config = dict(
    encoder_arch='convnext',
    win_length=400,
    encoder_activation='silu',
    encoder_inner_norm=False,
    encoder_widths=[64, 128],
    decoder_activation='silu',
    decoder_blocks_per_level=1,
    decoder_attention=False,
    init='trunc_normal_002',
    adamw_lr_other_params=0.003,
    max_grad_norm=5.0,
)
Rows from block 2 of the encoder of a small spectrogram autoencoder, named by matrix and row number. Rows with one number belong to one neuron. Each number is 128 + 24 x the weight over its row's rms, rounded and kept within 0 to 255. All counts start at 0. Numbers have three digits each.
After each neuron's rows are labels from the 100 clips, of 14976, where the neuron reaches its highest value: "strongest on" is what is common among them; "lies over" is the class under the peak. Only what is clearly more common there than usual is listed. The data: songs of 200 made-up bird species, synthesised, often over outdoor noise. In brackets: how many of the 100.
# fc1: MLP up (encoder.blocks.2.mlp.fc1.weight, 192x64), inputs 0-63
# fc2: MLP down (encoder.blocks.2.mlp.fc2.weight, 64x192, transposed), outputs 0-63

fc1.40:107169130124112124123115126136118074170156131123120129141081135128143157110125101096147121089156185144112117110116107100126098094135127158120109159147104197104106144124138106125134123127166097
fc2.40:108116121141141119127139133159151124154070139149119086132161127138138119127117078081112118162068097137154098136094158163129090091115118108114141141152156095111151152135153119114128128147094126
strongest on: warble (69); first syllable: warble (41)
lies over: warble (53)

fc1.148:117128144136163105112136132116130173100116135157140132138152111135129096148116141051122169146096123131134142137173169169094146101175148123119148101131155147153142088122098137123092138113123114
fc2.148:131137134129091170137099136143153138122129125097117168132103041116127158139144142099157146084143095137115143112132108119076133114112112129124127121117138152147117063105105112113122131141131085
strongest on: fast repeats (78); click (59); upsweep (48); stream (43)
lies over: click (27)

fc1.132:113094057131128115149123133144158105164076137133108113177143122118098135129121113119146163142109171120144126124120130101148165134139139102070111151125154125114078153112155128158147137139103137
fc2.132:091133099098132145139155112127099162092084103121136141129123116158163145127126111128143168111180133160119138145160130121135179113111114152187146107131118126172108154160141152175144112130126129
strongest on: rich in harmonics (76); first syllable: harsh note (30)
lies over: arch (32)

fc1.65:139090116138090138177121140125136179119103125149154139127142159128124156163090144169133101047145133148139126129099129153083154093152141137148115141088124112129147106105149119105123119117129116
fc2.65:149209092124143145126116149147151102141137131053094150110151145134124165138090148160146125117151141149141110128144121134137118109108118120134142132181114171128122101114111125119087137100121116
strongest on: warble (56); first syllable: warble (38); first syllable: arch (27)
lies over: warble (52); arch (28)

fc1.14:100174122127126134137131132127110085157125104114116123168098140149151141119121091114121135075171149149111147112077111105113090112143120166123117170128103161116097136140140107111141115131189097
fc2.14:101118122151152132134158114155136118134095125137120114105155152128124118132091094115152156180054101122171134133117138154141105107110122079152133128127164097118154150123130111113132141131059122
strongest on: rich in harmonics (68); first syllable: upsweep (32)
lies over: warble (34); arch (26)

fc1.55:177086127129125131099120125117140221097160142124124156114153132103142116137137125125112147167097085107147129151090146136136139126121123095136119101122144088110125110143111117139116141137073156
fc2.55:151137127100121114149134098072097112104158132128139124158135107133118127133170133145095161109179138126105145112099099108099153162137117148121136125086118187087096111153107135128119116116179145
strongest on: rich in harmonics (71); low song (70); upsweep (54); first syllable: upsweep (36)
lies over: upsweep (46); warble (35)

fc1.38:116156123134122137129111139143126044153125133128121122146109123156143135138119110131140132119117187141118123107116110132082124103144116157116119179155101210128125160142136149102142121114173132
fc2.38:117124114144141115127141135180147149141079123129118115127166102125141109140089105108163142133096116128131111121122165152159127089086117102133110102160148068116161135146134103102134129143067162
strongest on: upsweep (46); fast repeats (46); warble (37); first syllable: upsweep (34)
lies over: upsweep (30)

fc1.44:138120113146132116116133106125154170116144156142114142092174083101128139141098108098153123175065157077156097132167133140085165120125145102111124147139144158103143134110107126122144118138108130
fc2.44:131121124129101127134122146146154129148114134125118132149124034131121135142142117100137119076194128156116110128150147140150151119110126168079127095133124166073118139144158129112122130135159128
strongest on: fast repeats (58); upsweep (50); click (38)
lies over: upsweep (30)

fc1.6:122118152119144122142128125110118165090096110110136123158165151140134107115147155154113163113150079159131197146101136138171115167137133115135139064114135073131113098126130138143116126141154123
fc2.6:119138140117140155113122096115086114083186129119139149105065176120131135115123156168146158109127092101133168127147093097110119140160132100144134162106144137145135107107105133150136141107100102
strongest on: rich in harmonics (60)
lies over: dip (32)

fc1.115:132139151094128136125125130143120099130135129106143120129119192163112103136162169197118131098157108165102121139111129125179105159135093124155137104111110091162139112138167129127101150130095132
fc2.115:137123134113157128132118116106095150107143125139137138140110246129155121129125140170118119174116154106126144129128121109123118145114133096175127149146121096175121115110104121137129115121169129
strongest on: fast repeats (73); click (50); arch (46); stream (35)
lies over: click (26)

fc1.103:147138111120123129099123121137148135124164160136119148096160115127129126162110118110139120172073156083142054135144128146102145125135118116117125170127149187123148150140126132102132131133062142
fc2.103:140104112127104123158129144121146140138106135143111128181148090137145126154137114092114126112173163150117115120122156156151158108060120165114122083140111147099120136158127122102116117142198144
strongest on: rich in harmonics (62); arch (44); first syllable: arch (34)
lies over: arch (36)

fc1.152:127105127103088130155138124135143194129119133139129124139092158121124134113067132145095128074124106113144132125121146132189135129142194133134096107129123172136147104159122165129123107110148121
fc2.152:124178088094079128102110144148126098137140154144112137129148206133120142134103123094110126121118119150110117121146111114127151131097084117123155137167123191167144109135114124140146160121111124
strongest on: fast repeats (50); warble (44); first syllable: warble (29)
lies over: warble (35); arch (32)

fc1.136:118158131126130144104114126137123073141126133117123127136133146177116100145149116173107135130130189135092106117105129107101110126176098157135103201090132168150120142148150121096124126112140139
fc2.136:116103118131131121158143118146135174127101124100120141131134178140152138145112106140150153165111162144155135122117122144178146104038110079142143083118127106130138123132101110098130126144101132
strongest on: upsweep (58); fast repeats (54); first syllable: upsweep (38); click (35)
lies over: upsweep (31)

fc1.125:125113079105096152187101139092088156117123138115089122108117113136135133099079121187127120064153110121128144097124151136172129152123133128140106148143131152125125168130144135141101122134126139
fc2.125:142135087110143098076121131138109107104090180108146132136122177093139106156144118123105091120127129118125133143144105157114140145120082119148162103158142168122123115137058139118101155129126110
strongest on: fast repeats (50); arch (43)
lies over: arch (32)

fc1.33:116103117127135127127123141108153183116121105108139122160135126111160159126105144099104170075156097158128172130069117131137106178130097132135142130130124098089117109133119129147111133118188108
fc2.33:109139112148161139129121094108108086104147130145096139108123140121101150129131147113135157147093072086121175138131130077093115145175144111135112131112145159092155104137091107139112155117096104
strongest on: rich in harmonics (80); arch (64); first syllable: arch (47)
lies over: arch (54)

fc1.42:147108085129124131155144103155116125111097117105097112225128094123124147119122124134137140112177123131115145127110101146113104143152142061098120116151122135148122143133119114155166118123147095
fc2.42:148123105129121112079172098065086146147115110141107109135106137144093128105106099131145159117129101115119130148134135083120109132124132170079099093122112129189134137123113096156126141142120109
strongest on: rich in harmonics (64); click (47)
lies over: upsweep (39); dip (25)

fc1.21:095121073111105110193103125110069127126147177131116127103111132125119116121120157139116152178131118146113156109132143162122153109154118113136155133117126154109149188135147127157089142134123112
fc2.21:159081084121118107094095114103096109111067195138140144139131129087119152133149144090170106087123110111152122145125116145130101141140133123130101105106161114132127148149120148140113128107131160
strongest on: rich in harmonics (70); arch (44); first syllable: arch (30)
lies over: no call (94)

fc1.142:138185142144133148134118148114153121128122123140128120078127104057149096148155117115126128117090159134154114159165090118143124124085129169097135106115158095173144129158120101109136109129144138
fc2.142:128099127111063159100146086114123123146107163148118132130135127121163121140146138127150155118100096138134081145143119087128142172085153181132115112168100147137116088125094152104125127113133112
strongest on: upsweep (78); first syllable: upsweep (59); click (39); clipping (29)
lies over: upsweep (73)

fc1.134:128144063163150130165146134117074098145157099102112137142147133142147099113111134107116157064124156127092132116128142123136136145139115144125107123182133135110156136144133135165096158094157139
fc2.134:143120095099199163088116142126119144137162145137108092125093125133103109122153114127149108163184165120101108122078165150136129152139100108102139116130139111152122105151101138130123123124112090
strongest on: rich in harmonics (72); fast repeats (71); click (45); arch (39)
lies over: arch (29)

fc1.171:146159134107127155128085117104102132081131097130119128059109079167144188111133147134101156099117059143138137111150120139111126120130141145132125116123124133139144164136136138147150135108162115
fc2.171:183152122092149134132169077164128157089102129113125104128124131100128149113143151119099148133155097092125147140156153124119118157121155139165114127145071132142148131144110116181166105113122122
strongest on: rich in harmonics (79); arch (61); first syllable: arch (34)
lies over: arch (51); upsweep (26)

fc1.127:161155114133144162096141134127124190117190139123119160137179129123127107151115113126126122114143134110128086146070145110111093123152113157126107150105101104100117126141134105110143130147071106
fc2.127:140099133127128126166144117095112124100117137147119130142140129136125111160127109128117161177121164125122150113101102149162118140079113111141154094119163178068119142142108104104122132115197101
strongest on: upsweep (65); click (52); fast repeats (49); first syllable: upsweep (47)
lies over: upsweep (59)

fc1.172:148169135111073118139153110159142088118106109151129183115146103141097114141091115130163109122115138136138120147175146091104147148107106128168094104160093096116149098139143111134110106115122151
fc2.172:144133110121080135118138147145148138138134126109129162128071113141136100108161139136134126093150168108143127155175103152144138150159122153152149112151139077123150142114173094136125144139191162
strongest on: warble (64); rich in harmonics (61); first syllable: warble (40)
lies over: warble (59)

fc1.180:133094155149167152161161114134134121105136113119115129149088116122120077138113137128111176131109113074141150146126091109151151137119158154129092099194101134119103147138106154121122111118148089
fc2.180:150142097122160139136138121163105154123118174114126111098136081105137129136111170194121125091124135100126125094113168089087099120167118125104113121182147157113111155138152115119128126109122115
strongest on: stream (44); warble (40); first syllable: warble (27)
lies over: warble (31)

fc1.98:143102135144130122142112115132134158116120149131138130095154086094114127145134152161165121146062123103145120125200124141112179129105142090131145089154119080141178123117124143143121133119105115
fc2.98:146139139105116139097099148152132135137133118134133147126091064124117113134144145152133086091202144131096098124169146099144135153152142173110108132168117155128097120113155127135126119124172138
strongest on: rich in harmonics (61); upsweep (49); warble (40); click (37)
lies over: upsweep (46); warble (33)

fc1.46:130147104156129110118156131140155222164134128132131141104124107108133158119097125092095127165160133138120145135161146077148106108129137128141118114102149098099124106133107105179136117138149107
fc2.46:118127109112105115125125134119149118146133139111124121108090109127108166124164126091116109112100120134161103143126087119113100120133126113073137155067124208072110117122147130147117146132131085
strongest on: fast repeats (73); arch (48)
lies over: arch (36)

fc1.140:128126120111117104133148129150109137144110138146150112214123099127122110155133114120131150125143087146134144132073104089112139115189100145124127125130118166153080113151159127131094145124146088
fc2.140:169090122142084194122117134114139145154124105132145097096128114156163126131154125104126101135128115112161148137089135114128147126095140177157106132107131154150130078167129177129136113136094136
strongest on: rich in harmonics (79); pitch: middle (69); arch (52); upsweep (46)
lies over: arch (47); upsweep (44)

fc1.39:118087120184126109131137124120139162127098114145132120127106081120143169114119133089100151162115128161132179126160140118113162119112167144123138118146168115117119137136083133159123119111193150
fc2.39:117152124132104114110134133138145116154133128099124114088142056117095145118147128108141133075129110144145107125132106109102139113196128149082119138088105158113130106136136141145123142139056127
strongest on: fast repeats (81); arch (50)
lies over: arch (30)